A small sound classifier, trained from scratch: 2.83M parameters.
Rows from block 9 of a small sound classifier, named by matrix and row number. Each number is 500 + 25 x the weight over its row's rms, rounded and kept within 0 to 999. All counts start at 0. Numbers have three digits each.
Before each channel's rows are labels from the 100 clips, of 14976, where the channel reaches its highest value: "strongest on" is what is common among them. Only what is clearly more common there than usual is listed. The data: struck, bounced, scraped and rolled objects made by modal synthesis. In brackets: how many of the 100, against the usual share in percent.
# conv: pointwise conv (model.blocks.9.conv.weight, 256x256x1), inputs 0-85

strongest on: small (82 vs 33.1); round plate (77 vs 12.8)
conv.238:543485488536495479476467487551495489459467500482473510537499480489495502498444519503482477514575514512529514466513465529479521540494471488510557530465525457512498503524482469500516532496519512534502506469542482509437538537539490544510496518506457493495462493

strongest on: repeated hits (63 vs 19.7); membrane (43 vs 12.6)
conv.162:546504476515547483475471480504476526525491473517502495496493460551461513522516476513510517477474488504492483519504520505509493490479507508463478504490521523478492503465534478483559500476487446504486530479439485514497482507489508504529446561519497524480479501

strongest on: hard striker (100 vs 50.4)
conv.142:537495497531436477486517494515503462524521514515491543480522465547488487508464514498569482529515507537501502515520499470484521494488507463526463494506488473473471488495471497499514472480546491526518503513528489505501473513462525447449488494501536512445517506

strongest on: hard striker (100 vs 50.4)
conv.41:452493516499520456485448503504466479564468513502485513504514538523510481492493442473510483495494522484479504479473518506497482429493515508478474515540467528498515482448486567503509529469510474475544495492514485463496486522495471475498495494523493500519457495

strongest on: clamped rod (97 vs 12.1); one hit (56 vs 20.1)
conv.93:548508490503499492526514479494488505523455479527493496475466511523494546471523446510480517451552495492507508494501498506505510459522436475506524490479468476537496529455442463479490491456484514507494498490515496501501481532520515431492473534454504489524465471

strongest on: large (76 vs 33.7); clamped rod (46 vs 12.1)
conv.118:544470529517443515503507488506533502470484474480523527481518487532514539490489458483472564469498489470500488534498508508562521499490526499529498480478549515487516539506500485501484518506467483517465488454433501518504496514483521531514492497462489510489522518

strongest on: action: one hit (45 vs 20.1); round plate (38 vs 12.8); string (37 vs 12.3)
conv.243:524457511524483507545482506517520469496527504496537499502526514533496524486499493488537480486502533481509471510487501518468519453511512528485528495444478529498482510543456495490496476483470514545452522447501510542551482520504523462502474487517519502508492518

strongest on: repeated hits (89 vs 19.7); medium (88 vs 33.2)
conv.215:484497512497517483462501475520456505537478498522491510461469538545514510477490438484521466496478531528524506490454559493473529534532481506515512493513506522462456508563506497507536511463523481489490510512477524499444494472524461523498491489481503468480475567

strongest on: bar (91 vs 12.4); plastic-like damping (44 vs 16.9)
conv.84:517484448488502508506521504494509542521523511485495549555491480513506543495503537454502500495502502458498539507465501542500432519493501467517472469484509508465500501482512490497544503504512545487483474502456519512499505493531495542498508500531471528446520511

strongest on: striker: soft (100 vs 49.6)
conv.201:504471529469512483517559498521525525521507504534505488472484474481500527483457497490482484479480522494474563490496525526506475479507488494505494491500458495541437480525475482534469493530531479522492488518493562484523520539473500472490506509499487522462493457

strongest on: large (91 vs 33.7); clamped rod (88 vs 12.1)
conv.163:496484495525474506502479516493462516513513478511489502511513505484546495512497511426515453490466512448486514513476513537528525477503512511530474514491529412512530518481467486479513461475515501539494486496480553456543510530488513540514507509529502510461501472

strongest on: large (99 vs 33.7); clamped rod (34 vs 12.1)
conv.45:497509496526513475488488507530536527483495545529457500517479487510518527514506510499528536522510513492478472518514507535551503460486517476467492462487452462466516477467519499488459448487506497495509483488427491538501498511493577522495518508487498563491463466

strongest on: hard striker (100 vs 50.4); bar (32 vs 12.4)
conv.5:511474473491521506485461471490445465512496516485497491524490504492516489465446462505562487483488491500493524486552527513500513508517492491434474548532522461462499479497515493489526503506489470461482488537501520459471530471513512536482511510499509507473494542

strongest on: bar (64 vs 12.4); repeated hits (47 vs 19.7)
conv.143:531517472508508444503483508527497505511482475519478504487484508547486486471491478498501509526474546510532535504522516556488536511519501474453518477511536443485538489456512550511498496511486491491532463549555506516515480448503512510527506503522489517427495572

strongest on: small (99 vs 33.1); square plate (65 vs 12.7)
conv.203:499493520528463487526430483479501514499512519483500516527478510521506512499503513557506444499495528493546473496481506471507503513471519512505547469463499498495495496476511485506529480501468516503482524545521456429530478546502512502517490509517511501513431529

strongest on: rolling (96 vs 20.1)
conv.75:524523487479464537479544491476499519541466527458520529546482521505524472471506464513486500455484511502517522492499481489440521527518477479441503507519501515471464509503506534488518505558484502527513514525487473541491524468515516496507490550533520497478486503

strongest on: ring (92 vs 12.5); plastic-like damping (44 vs 16.9)
conv.44:505502525498495493517448509518559493473518522518520506472513478498532503470501473524536483540451485533490465502478519524510466507523492488462497486455520502499480491475508510506506502473498522489451520475488506506528502504504547496484524506502483458485514497

strongest on: reverberation (51 vs 24.9); text has "room" (51 vs 24.9); text has "reverberant" (51 vs 24.9); rolling (44 vs 20.1)
conv.190:477471505515503507523550483526500486545520495483505488479516499530486502459490579495506483506498502519507501481608491519480513458516514458427504521517470504490516508488477518500528497536507478497509523503554502464500495468486491476553473502516497490532490455

strongest on: clamped rod (100 vs 12.1)
conv.148:506503509489498549479486503505489450494465517475508492512465481519576521524511486590470500445554469488481419470442487493497511539574478522479528514471511489555470483505489470479511493524500459473513518519484519463489513523474502505481503517505509521472492499

strongest on: clamped rod (84 vs 12.1); plastic-like damping (42 vs 16.9)
conv.250:488517523470516499475503537518498463494501520466490471509490520501521457506503520490492507480492475453529477473474466489501526483513497516510463491488501499516517523516493480456490484497514508499511503485520468435516529526499481505504502494525504543500520491

strongest on: closed tube (75 vs 12.6); plastic-like damping (38 vs 16.9)
conv.3:496486500517494547504495521483509500486514486477474514518482501541456469533507464498507556516503517486454510533478514496525531479504472530501483515497472472472483523502514460519495507512506533510520516513519472486569523483476490512461496487531445470492506526

strongest on: scraping (97 vs 19.8)
conv.72:483508441504508508509499513520482512495465480490509499514522464493501539482503569489483477498491486474523484536519487483526451495475543460507482519512499480537482561509459506494485492507530497520495487482497452499492543522476486481489491555463532490470468485

strongest on: membrane (76 vs 12.6); small (67 vs 33.1); scraping (42 vs 19.8)
conv.98:482477517475496475496513536481478483499494506556527512464498502451455516522559504503491501523473526526530538440497513515492469481467492456475527461486523543446481495514510524502502515529513486499525536473484533470468508479529510479518474471421504496516503493

strongest on: hard striker (100 vs 50.4); repeated hits (53 vs 19.7)
conv.57:510519473517481505510448492512517496473468494519500494455517509458514513474496486480493538496522500522506488482505509505527544462526480473498512452493539482493511529512502465483491453478487510517509533523472466474533513472465526471517465484548473508516492512

strongest on: small (69 vs 33.1); bar (51 vs 12.4); repeated hits (45 vs 19.7)
conv.78:506500514525510531500511464495509484499478476464512456493501468495484528526507536542479498468485484527511493511562534542471522534468503472525522482477498531473466515508447537483520529496499507504541529501569506488480498499533532511513494478480500491515484497

strongest on: hard striker (89 vs 50.4)
conv.223:500498510514547531504509516514498496502486517439485504517545510488509502489479475461528556484506458486513475516491515515516532451488485487537495513502503485531471435484457504466477484546498499478564463469549450504509479525498508480550468526537480510484474458

strongest on: bar (96 vs 12.4); small (69 vs 33.1)
conv.129:549514521486482478520467458489488522524493500461492478497534467427551493517529541505549514531482481517504469510468497476484525490476491499510516447501540498459516503474487489491529544549532478484514476554515511521479502519558525483517509551485486510494467493

strongest on: hard striker (86 vs 50.4); scraping (44 vs 19.8)
conv.104:471490493500484480502459496499505473520453525465472495479507508462512514495522480469496511463484455488486485574504494481499484475529478553461485465525495501464489520489539538499494486481512474486469487528456499517530501530547489520492499491562501478442532494

strongest on: ring (76 vs 12.5); bouncing (56 vs 20.2)
conv.68:475460466489482523500528480476508474518519467573488468496463503528495483513487621478485500521444510512513499457493520498457536494505504500464495495509514504486492488528522494497515504479479499479503470503490487493492476496494477476476477517457494510585507500

strongest on: hard striker (100 vs 50.4); rolling (92 vs 20.1)
conv.191:447535501490498468473530511513496439483494530494535523505519490483484494466517490511478478480499525486501510570442520537549478528517438505531493543471520509487500515481511527512499469538479510505503504541478528499508465485503498417542494474538477509524445526

strongest on: repeated hits (86 vs 19.7); square plate (37 vs 12.7)
conv.192:490488517489451503499521502526477525532482469526466470521515531528503486513499518496519532522494483460471492513549493495482509490501489467461505538476477479485488453511514487497479528475519503482551481500537549507511524495490514449488524556574492501468519437

strongest on: medium (66 vs 33.2); round plate (44 vs 12.8); shape: bar (31 vs 12.4)
conv.87:502517511461507569488491505499501495516499513506487477474485468477535471518512549498497525491477458512478549521466559489501482508464516508549474501479510509470481506516427497494511526523527515491504507489554486515496518455517514464502517537490503552521471494

strongest on: medium (61 vs 33.2); clipping (41 vs 8.1); repeated hits (41 vs 19.7); text has "clipped" (41 vs 8.1)
conv.176:550494478479481478480487518473509477540470489515511468459482501499491515524485527472492481497565493488519488462472503451493511428494478475530535439485473491559475501511481476475541468481519495499478533478498512512483482482492491526514542495501528500491516474

strongest on: medium (100 vs 33.2); repeated hits (53 vs 19.7)
conv.160:526463464506436522488520475522466466476508469498435507502465503513522493453500472502530484507509469518516492494493523480513477485503516484497472510496495526499522513564489545530524510497534523494487488474503497479528470488532481513491501523473478529518475506

strongest on: repeated hits (80 vs 19.7); bar (34 vs 12.4)
conv.11:503499535498521484503488541495488493542450474522482518500528506516509495472462497490496489505523489506502533527564482481523513562517515528484520470527537516513492560486524498503491495471497479464429475521481473480517506475570524561475508509531476463459491467

strongest on: repeated hits (90 vs 19.7); wood-like damping (45 vs 17.2)
conv.25:501523492482487467499543537501518503543516481475472505505466499489500497497532491514496533474485456486525491496470511459465521493522514479465497560524531479482501472509520473501514531503506494487546482508533488483518497522500486500547485518551519482487455490

strongest on: scraping (83 vs 19.8); clipping (26 vs 8.1); text has "clipped" (26 vs 8.1)
conv.88:497507524487438524520450524502547474509471520478508527506487496487511509478496502500524515496474559494470529440500458493484496479505501448513543512524511487453469553482504505473480506496463530525494531501494479503483477510478527504565457500495475503498484468

strongest on: scraping (99 vs 19.8)
conv.173:504492505500479479511486511491522510471505496499527523539496491481528573534486495489522501527496482492501479472468527516491523513488492479501465523501487527489491544501483493557500502464502491516455492521487452495510476504495440513498468474493497509538551511

strongest on: striker: soft (100 vs 49.6)
conv.115:481521468491534513514554490517519518506548501459516524485492440540498521495519492528522540487482523562509484519497507517524502468493440507509483510498492478515482505508453508516496501530490505494515528502523478533518540512495494469448561463489499536478486550

strongest on: hard striker (100 vs 50.4); square plate (37 vs 12.7)
conv.218:462486474530480474501541515537492495519504485552499520470550525518508502482497486486532529515511493472466489507500448518477517515552498479474516478516504504495463527488568511457493501552509482496532510498516542522523525529502475539477502508528512477491560551

strongest on: membrane (70 vs 12.6); repeated hits (62 vs 19.7)
conv.177:509496506497514508519500524458487483487485522470452500493529494555511477520507471521494507483501458528519488533533523478503504501476506509510520510528525538472500484510520474480485488515498476496474559496487439495467496544492514536506520476526496440483494500

strongest on: striker: soft (100 vs 49.6); string (30 vs 12.3)
conv.184:529486489503512488552520514502520512464486461487513546500519515499508514486488521516491506463525524473487514512534500523500453510495496480512481468491506535496520482497475493471490536498519507501506518473466433519518472510491474471480509515499487524529468496

strongest on: medium (97 vs 33.2); string (94 vs 12.3); rubber-like damping (39 vs 16.6)
conv.50:481488445501487501495511544530509522494542503495442496532516544546507474513530520491487512480531504513442495519519507500518523523521483513513542503516480488508544501478485500523536518482477543510490512454497471492543521457431537486488502490489509475463477508

strongest on: clamped rod (84 vs 12.1); plastic-like damping (41 vs 16.9)
conv.59:508511460507500532509484529522477467524538495478481551469504518484514535481495447485504468448511497515479425513504433469497507536522513514488546464498498498498523515500539486508500540480500465527503511414498510510464483518475500509504461476524489549499514529

strongest on: ring (90 vs 12.5); hard striker (81 vs 50.4)
conv.12:545493511503523447519471492515474459469498471461521497481494498500517504514506550489456495527476519533475443502466470470515484498593486522497500493458508500520502499447478531511489520499506484483471504416485498485498545481517497526522511492490500564507489479

strongest on: square plate (87 vs 12.7); small (84 vs 33.1)
conv.7:516460499496477444496517518454492502510445495495501499570544522553489514510482468503482472517509518491524491494504506527472508485479468484488510522480470490453519509523465498514486480478472491487502467522491477517535521508531514490551502481496530491471509455

strongest on: striker: soft (96 vs 49.6); scraping (59 vs 19.8)
conv.92:456517509460558527521492492531514512536502513507485466468513499491511504506542483498518501490484491510518480482525495497513460477520575468461476503536491508538479488514490486491490546550493509496503519491502489495472474490488481492471452474501496510534515480

strongest on: small (97 vs 33.1); membrane (88 vs 12.6)
conv.251:511516518482504520497523472514500564480475514500431479502508496461494507492526514470498500482471472542488441499526551478518490517476468500476502513503499438500464509487524497479511459522497495482477490514491475486529510485514502539485512464510472448524474497

strongest on: small (100 vs 33.1); closed tube (43 vs 12.6)
conv.233:514514435507502502485507487510537510511505485487492543506505493525504494508490489499510521479491504480514495537524477521493498473469483442489521432534520527540501464463571479493502493480459507448531475538479485531474530478514503461538498521519499493490483495

strongest on: repeated hits (80 vs 19.7); medium (70 vs 33.2)
conv.49:495509527482499506493531530533511484532530479552449481472523519542476479465497495502471486454504491513520491488527511494513522499537469512468505467495495482461474524505531481473539468480508477535506522514512528475503529500560551531520539511539497502576485519

strongest on: rolling (98 vs 20.1)
conv.67:444505521469504508499468535484524487486470493451515511520542508498502522480530516491531488496503487468484497470456506476526505478503467506539498499529497506552485493454486492525494499522513479470515524506489515556471525486511476535515478504474509485444518512

strongest on: large (91 vs 33.7); ring (65 vs 12.5); repeated hits (47 vs 19.7)
conv.220:484428514477513522435490511498484466476514472487470528496517468475479459526525468506486521481515519522510504477544496461477532458466471522476504498508473481530496494501547499489487565500459484490501509522492504478491481517469487522506540502517464537509475495

strongest on: striker: soft (100 vs 49.6)
conv.199:516511512562481474559483511521520513481501510515522505525460496493557476529524487544452493488536517484482503495469506485554481491474456492485529503530484506493495503513516498504533545519498451482542538482519500512506498476484506494481535520535485498498459507

strongest on: hard striker (100 vs 50.4)
conv.79:536490480485503458522486482481466482483491507420529490522493502498475521506514570516487462515499514490492469500522497478498510495539556451528537513511490504488510509512503504497516528500489507512485476489480492495478519495533511485489523521510550489500512534

strongest on: clamped rod (81 vs 12.1); scraping (48 vs 19.8)
conv.135:512469457497465541476486484495470506495491488467538481513485502504541468503515561522473454453553491519526530485502486458487491514480525520501511471497550474514496510472475489524523515497495503454467462492477504538499483540493490520475512495464495499480526459

strongest on: wood-like damping (53 vs 17.2); ring (33 vs 12.5)
conv.95:471471537472468498501462526493488482492488470492466504528493471510490452504513487512481566494466501504534517525513493452501540468510503517519548467453519499491500554502514453469520515482515507497506483498490474458496516510513483496512499500465546490489493439

strongest on: square plate (96 vs 12.7); small (86 vs 33.1)
conv.99:473448535483518511503513521489529510533478502584495495491487483455516526466483533520524507548498533467507482471541525498483502489525521524508465484513482505522483508528510500467523503497506523486515474492501469510511529441517518544498482543506520522551487508

strongest on: small (99 vs 33.1); round plate (79 vs 12.8)
conv.8:542517467492504424526485519547493437501497495514499513512529498466513482474480498461521499528514509505514498466520481503504486485480537481486491470499477533467510509490526484547471481512463520552518519538462507474522495482520503511520478532475509469498488523

strongest on: bar (88 vs 12.4); hard striker (84 vs 50.4)
conv.40:513548521532542495527468502502490530501469491461508541495513522483497492529512470495475507493512504498483501499528487472526489478478478502491530482522495503525549505469505503518523517483457512538501560492503476503517525503468507555500458547491514499486546499

strongest on: repeated hits (61 vs 19.7); ring (60 vs 12.5)
conv.24:529504532484498419492497527474496510539507436467505531435527498522496494476510493489488506505478510521526479475510524508458536458548468506495510506528529453505499506525552480502488487541515507516454525515540490451510560503487500544495516531502478491490506501

strongest on: large (70 vs 33.7); repeated hits (51 vs 19.7)
conv.53:486451523490552577477471457545525514514506537456485478504490483480455481514523495521497487463474509491510450515512494494500503527482509509514487451537470526533483478491468479478536521483531523491460535486490476527488525495527489517514482509487498502465471523

strongest on: large (83 vs 33.7); repeated hits (57 vs 19.7)
conv.140:482504513488493526507485482498515515515447473494471503542479516512499510510432482524436520494516480505499498501531483477519482511518494502481456467472471497483492531466543477514475478550522511445494471439520463506499501478474483516514483507478530556492532475

strongest on: ring (98 vs 12.5); repeated hits (41 vs 19.7)
conv.94:514510525509477533517500471499500457471486519461484486465484498481506496510471495482428466533482452506535460487490477551493451477529514517498507469520496514495487527496486502554499477475470513524537468475468470477512475499506483481508495487516495514508457502

strongest on: scraping (76 vs 19.8)
conv.20:470533499471497504520470486487473481496491503495461504492486480498518536525481537514520589542507463500474489546443507504471487505512500482518508433516462440511490510501472517478487488521488463475512490485468473554510482499504479482508511495499495454498482474

strongest on: rolling (100 vs 20.1); hard striker (80 vs 50.4)
conv.255:491531527481548512506454523515485508492512507518496504477525474502507501485481507501493524522520510502474488463436502508504526470462501530490487535491529501441501480483514482501496506524489504481509479491476489494484480520526498490575494515417493525523536515

strongest on: medium (97 vs 33.2); repeated hits (76 vs 19.7)
conv.73:487549529505497505540475509480497467519502473474487508497465559479513462468475504536500494521505502455513484466528528516520517499541492491461509482476512495496515501504490499484541489482581506516457476507505453517484545504533487497535518472491528505482522475

strongest on: large (85 vs 33.7); repeated hits (81 vs 19.7)
conv.241:492492514492438501487534507489530488525487507539438498518493498467495501529478515503519498527516499497516509490485505491479537459516515468455497501484509464474487516497486455509513533479489514522514494454513499519516508475462532522493513468566525519520477545

strongest on: repeated hits (90 vs 19.7); medium (61 vs 33.2)
conv.139:493513536467649469514497480480519483504486496534525516525516535514470487461515463472516590510490476526515493484480520499504517484529526501479531498522498511488507476471515452489525498477478507493443518486499501547494507513471496506501496507490509508529476530

strongest on: bar (66 vs 12.4); repeated hits (52 vs 19.7)
conv.189:508509519463495542496469481486504461490497492494481482459517507581546531498474539518460529519490555500504504485487496498492532481540482510495496490499519516489487534529491505507492473496486514481504427502520480492516514553505466491475519526526506493471479470

strongest on: striker: soft (100 vs 49.6); rolling (57 vs 20.1)
conv.198:485447496496505526524521467536556475494507486471521477517504482485515524484536503478518541489483525527529500540514462494497495507509495476523453503517499500531489522436499491469498533544510490532445481481479526551479473499487511523498510526524481494503516504

strongest on: small (78 vs 33.1); ring (52 vs 12.5); repeated hits (40 vs 19.7)
conv.150:441472536509462524475518517472515500479519479488476494493487491520493462537534500492505483495480464519514503517454500476465498490494506513449494469478510505451484454544504462498493519440525504526485486472455484489464494527526531509482499528482482483534508509

strongest on: striker: soft (99 vs 49.6); rolling (87 vs 20.1)
conv.180:529509538499542498488450539496519510514482532504451475509510528478519547518514476468554539499501497518482512491514495483471524566499482526515511495541559481478503507492500485488455469487489446539447527489520469522478479461485523532489455514492477493461513481

strongest on: rolling (84 vs 20.1)
conv.132:465478531515525516491507462512485479538477493496515526480470536502481520491481497494510460526500514520531501538460488506497531528491525519513522500499504482547527541513529478482472490513505484504473510523552520543524525486499534472488474467491482471477479535

strongest on: small (66 vs 33.1); bar (51 vs 12.4); repeated hits (45 vs 19.7)
conv.9:514508531521457508505499511505505536546480521484465537481528514497531496523514513487482471478527519537512530508473476507519528524531489522503536522478499459548523546500503475477503514517495476482524493517479460504482493497510471519507522501450503476478427519

strongest on: closed tube (65 vs 12.6)
conv.230:479530502493521491521501509509441500473520534447528488545471502493501526464535552519504546523519494481519507520473514507468462516535478533520496465480476510519482494434504506502528539510462461494498508455507469538511528507497488491550521510512516542473471452

strongest on: ring (98 vs 12.5); medium (66 vs 33.2); plastic-like damping (45 vs 16.9)
conv.42:556524501468464499521521531444478492478509484501482535447506490511539537517518523548502471467494471541466466473468534490511466481459504553493498504485499511495444489485513520531486515500480554530481494461535477484491477544488525549491484494521485490514524516

strongest on: small (60 vs 33.1)
conv.112:496563510467482507488486488509522474522508524449484507479478483484485459536498484513473526492525474479520489551550496503537450516495503495529465463494473513483502489459518455472469507519495504491504475498504462470486502494468469554493513468515516495481497541

strongest on: bar (100 vs 12.4); medium (72 vs 33.2); one hit (43 vs 20.1)
conv.155:442468536518505530457472506476485502503495490531470501546499489477520511530515514504521466502496514467506470488524514550505446511470460488457538487461511493487532504476499535481522475512507508471514494504497462505528485485454493500490500502458523477540443489

strongest on: bar (75 vs 12.4)
conv.22:537481490547500442494418485497502518514511481467520497472490489526483532489475495496487490501496487508495467465505475510466477485528471482466499504514479500529521516434406532515515525424487500499529466520531507519486482509484479479519487511430489520531475477

strongest on: clamped rod (67 vs 12.1); repeated hits (41 vs 19.7)
conv.182:550529551480481490478478523473507505482507569484470459498477512498508515455480472526475495520565450482474520490504484439507544496499492495457489510524463502582494527492506480495485521494460495507484539476469516477502522488535470493501484503534493497474449472

strongest on: scraping (97 vs 19.8); striker: soft (76 vs 49.6)
conv.234:541499531489484515510533509519471475461542489435488532462509468502477504483505566479482487503461525488472508439528502461472509519494567470479530516488506515485494528506532481486477488470509482540454491501500521505493489480512491476481530473486502512436495466

strongest on: striker: soft (100 vs 49.6); bouncing (44 vs 20.2)
conv.65:529481515479477491547511514493520492464564481487510466521458484490469487514492501507497469479462552502521501514511520540522495538473531510486517515475510465494504533541533480557458493566489505500524488529527485477497531513474483443519485484479457484522499496

strongest on: striker: soft (100 vs 49.6); bouncing (43 vs 20.2)
conv.102:501520513499477510545505525471528506504473511497520520528501460492476485468511501509446556503536499494503514513504481476530492509547476494507512504500502498494496470462502515503475455579504492502500502491533481493511552500492462494511558529445488517532469531

strongest on: medium (97 vs 33.2); repeated hits (58 vs 19.7)
conv.26:511535525479513519574514538477465479526509480472492502479447509523473517468456578503510499503533498512535482470528504437499517506500539476501525485540486444533535501514557485506557507500531469531502500559502499497493493484514517472497550538469510500516467515

strongest on: bar (100 vs 12.4); plastic-like damping (47 vs 16.9); action: repeated hits (40 vs 19.7)
conv.111:460475535508464494496509501489514481526503460430508482479489485536556477514531574503517522478462499518515466476480515458513482480529493492521547484471523486522534497531508497545512511520513494505550522471470536476476484466541474466482507486465574515501493500

strongest on: ring (62 vs 12.5); repeated hits (46 vs 19.7)
conv.64:459485490530491489507482503455461486506508489497512523523502522519531513487467523506483539509465514500490505470490491508462514491532509510499498498506521513520497472494527489503522531487518525495492502483493513482540510494517478511518547466479543489473501515

strongest on: repeated hits (84 vs 19.7); bar (30 vs 12.4)
conv.137:505467542517556531435465504505521475522483520517491522522505487518490461534478499492480511483490540501501543491441498508555484461499513495503508492484545514555480487545498488538473472469495478500486469498494514481501525489506491520480492485479485520530501484

strongest on: repeated hits (62 vs 19.7)
conv.170:480504504490513500511447515460461482492452496503479495470501484521512512512519472515456465504501484489515510510554486505551517528494543533502508496478530525412496520496530475500494528449484516558501461483512500487505512528455513492518487521520483494501483483

strongest on: small (75 vs 33.1); repeated hits (46 vs 19.7); bar (43 vs 12.4)
conv.200:497547455488450499508558515476466497500521490446465515498524487518505484528503503490497531489492524538517517507507547555495502468477523497488499480468520468525474510509524491470489498472510531525536513483525500486488488475481535538486510481471547470545505498